From a checkpoint of a small contrastive audio-text model.
Model: 3.4M parameters, encoder arch resnet, encoder activation relu, encoder depths [2, 4, 2], encoder widths [64, 96, 144], text encoder width 128, text encoder layers 10.
Data: trained on drum patterns on synthesised drum kits, 26041 training examples, 24.6 epochs.
Rows from block 2 of the audio encoder of a small contrastive audio-text model, named by matrix and row number. Rows with one number belong to one channel. Each number is 128 + 32 x the weight over its row's rms, rounded and kept within 0 to 255. All counts start at 0.
After each channel's rows are labels from the 100 clips, of 14976, where the channel reaches its highest value: "responds to" is what is common among them. Only what is clearly more common there than usual is listed. The data: drum patterns on synthesised drum kits.
# convs0: first 3x3 conv, stride 2 (encoder.blocks.2.convs.0.weight, 96x64x3x3, each kernel summed), inputs 0-63
# convs1: second 3x3 conv (encoder.blocks.2.convs.1.weight, 96x96x3x3, transposed, each kernel summed), outputs 0-95

convs0.59 [100 124 140 116 118 101 153 150  88  49 107  81 149 194 103 158 133 139 142 117 154 126 210 120 115 141 161 106 169  82 224 107 130 172  91 121 119  93 167 134 126  91 138 189 126 142 158 112 116  96 151 131 116 123 104 144 152 107 150 101 194 122 127 150]
convs1.59 [ 51 108 144 135  97 177 164 111  92 114 166 120 106  63 104 125 125  78 108 144 163 110 148  71 111  90  59  83 128 141 165 115 128 144 152 136 109 116 123 112 150 128 121 108 128 166 134 153 126 108 125  34 168 122 147 118 110 140 142 123  88 106  97 167 102 100  34  65  67  95 150 101 146  98 108 116 117 129 158 162 111 140 128 181 135  81 109  98 106 127  75 119 133  98 124 182]
responds to: rimshot; tempo: 160 to 170 bpm; breakbeat

convs0.67 [ 81  75 111 137  97 101 102 164  91 177 155  89  85 141  93  87 118 104  64 148 148  94  99  77 136 135  94 119 186 150  67 147 146  58 101 149 128  84 134 150  60 107 148 111 111 130 130 139 109 113  78 149 138 124 157 131 166 121 140 176 155 145 129  93]
convs1.67 [151 112 142 102 206 129  52  95 137 108  75 147 146  52 185 131 148 170 184 126  92  81 139 127 122 103 164 173 133 105  91 155 144 124  87 195  84 129  90 170 221 149 132 163 127 148 168 125 120 145 135 110 127 102 115 151 123  82 163 170  93 160 142 116 151 127 112 126 116 117 149 116 130 143 100 119 118 103 112  99 189 115 115  86 142 111 149 144 175  83 130 129 195 124 159 126]
responds to: snare; high tom; march

convs0.11 [ 93 129 136 152 166  87  80 129  94 137 134 117 159  96 125 115  92  71 198 135 163  91 183 168 104 129 151 204  89 169 101 174 116 130 162 120 108  95 156 152 141 129  97  62  75 125 120  95 160 117  86 113 112 130 140 154  97  89  93 113  83 103 105 132]
convs1.11 [113  89 127 141 127 106 169  78 127  81 132 127 125 145 121 170 125 162 130 143 140 169  67 141 101 104 140 135  79  87 207 145 122  94 132  49  97  61 144  98 120  72 202 159  83 139 113  99 156  51 141 141 139 114 139  88 113 108 115 151  78  90 119 164 111 127 152 175  72 127 117 162  81 114  96  98 139 138 106 120 151 144  87 130 127 125 104 143 117 198 100 134 175 149 158 108]
responds to: clipping; text has "clipped"

convs0.52 [181 210  89 139  80 131 159 144 189 160 104 164 152 114 197 138  67 135 131 136 145 114  85 121 134 146 190 167  95 150 122 114 120 116 157 104 105 110 125 154  92 155 148  97 166 141 114  58 182 110 123  97 152 143 116 131 163  83 172 133 115 114 102 131]
convs1.52 [133  78 103 126 161 121 141 140 125  83 165 124 147  57 104 123 107 120 151  70 141 132  98 109 139  91 118 129 112 112  92 162 102 149  76 120 125 134  48 138 189  86  99 193 211 134  55  88 106 128  81 143 119  79 148 151 142 122 138  82 109 194 146  95  96 128  86 129 139  91 108 113 116  97 122 120 151 150 141  99  99 169 140  73 138  92 148 154 123 159 181 143  76 149 116 101]
responds to: snare; cowbell

convs0.25 [122 138 176 126 100  85 129 165 163 124 132 167 162 120 181 133 150 150 178 105 164  69  71 123 119 143 128  64 114 157 151  82 154 131 163 146  73 132  59 161 151 154 137 149 163 145 118 116 174 102 117 102 157 171 101 111 138 158 165  77 168  98 130  73]
convs1.25 [137 158 115  97 145  95 102  59 162 112 158 102 156 147 139 125  61 106 147 121 151 171 125 142 125 131  66 133 108 122 177 212  91 134 109 113 151 149 144 134 138 122  82 175 159 137  86  89 117 181  76 202 126 122 129 147 162 101 109 112 145 181 156 105  98 152  86 134 168  90 120 156 107 118 138  79 152 144 143  64 108 161 216 141 133 180 105 128 104 144 109  99 131 162  89 118]
responds to: high tom; clipping; text has "clipped"

convs0.46 [108 134  79 129  69 103 119 120 123 130 127 184  68  78 128 101 166 127 111  92 139 114 137 150  75 154 127  97 137  59 124 145 146  90 136 139 123 136 161  89 120  73 172 112  98 132 146 127 123  74 139 182 171 105  87  69 190 106 132 173 137 104 168  91]
convs1.46 [ 83 151 148 142 149  79 159  98 140 135  96 142  85  91 127 182 114  79 118 155 103 156 175  90 143  79 146 163 126 100 110 108 130 140 155 155 136 136  59 143 127 143 158  91 145 112 124 147 118 134 145 163 103 108 107 115 161 141  75 135 121  65  92 125 120  68 106  80 134 110  31 102 189 131 139 157  72 107 152 124 100 122 124 127  98  67 126 199  98  97 114  49 134 125 157 146]
responds to: snare; high tom

convs0.9 [100  42  99 132 166 188 160  92 103 119 127 118 164  98 135 119 101 102 193 138  42 132 127 102 140 153 114 186 136 157 105  81 133 107 147 156 152 120 146 158 118 156 110  94 101 107 136 140 126 122 151 134 109  52  91 121  82 113 141 117  52 116 135 104]
convs1.9 [125 122 139 180 141 134 109 108 106 154 137 131 121  60  74 118 126  96 120  83 167 143 131  92  93 105  48 103  83 120 114 111 149  99  77 122 123 138 141 139  32 136 113 121 127 207 119 146  82 125 142 109 143 143 106 151 183 142 109 146 118 138 161 145  62 138 128 142 134  30 117 120  95  75 112 105 115 104 144 179 156 114 101  86  76 117 133 151 131 170 152 124 129 178 127  68]
responds to: rimshot

convs0.53 [148 177 178 159 109  80 139 140 191 148  78  83 123  93  98 150  80  90 121 171 168 105 134 169 160  88 106  88 145  67 144 158 135 142 128 113 193  91  59 170 118 118 142 155 127 160 154 148 167 152 138 155 107 113 143 143  74 136 135  97  97 149 132 125]
convs1.53 [120  88 106 122 128  42  94 140  75 100 171 157  61 126  61  84  74 125 112 186 110 125 149 116  95 111 125 114  89 117 137 167 127 160 197 159 101 129 182 174 137 139 106 119 112 103 175  74 151 105 142 140  82 101 154  85  85 152 138 179 171 178 165 134 151 121 113 103 147 128 116 106 120 102 141 126  91 103 125 153  89 108 111 131 144 129  88 107  77 140  98  61 144 133 139 173]
responds to: rimshot; cowbell; march

convs0.31 [121 142 179 130 182  54 163 105 127  80 162 126 150 158 171 149  72 181 104  93 132 153 127 128 163  93 156 171 107 125 125 161 181 146 143 141  88 171  43 158 103 133 116  93 156 162 110 100 108 144 117 133  88 154  91 115 130 154 166 106 150 153  86 141]
convs1.31 [153  62 112 185 157  99 140  76  99 161 112 137 117  63 103  94  97 125 116 120 135 155 110  97 113 117  99 155 119 114 132 101 124  90  68 148 148 162  57  63 169 107 163 115 150 157  67  87 118 135 100 119 135  62 154  76  95 101 156 104  92 152 129 132  54 152 117  94 144 119  94 109 114 122  78 119 120 103 110  54 104 152  94  89  76 119 110 132 103 113 152 118  70 123 119 116]
responds to: low tom; clipping; text has "clipped"

convs0.41 [163  95 123 128 210 139 131  74 122 114  86  85 184 130  98 106 115 140 143 124 121 122 128 141 132 186  60 138 114 146 192 156 169 123 117 109  54 142 106 181  96 116 111 128 195  78 109 167 112 149 124 104 122 151 149 149 117 140 119 162 171 180 144 147]
convs1.41 [130  80 110 190 205 135  98  64  70 182 168 129 124 177 133 114 121  93  80 140 117  61 180 107 113 124 147 123 161 119 150 116 192  81 132 120 104 135 106 171 125 133 123 126  81 106 132 144 116 144  87  78 150 104  62 130 124 132 133 127 167  87 122  81  81 140 172 135 136 121  92 148  97 126 176  97 144  91  94 113 104 148 122 142  85 138 209 179 136 122 103 110 111  98 139 152]
responds to: clipping; text has "clipped"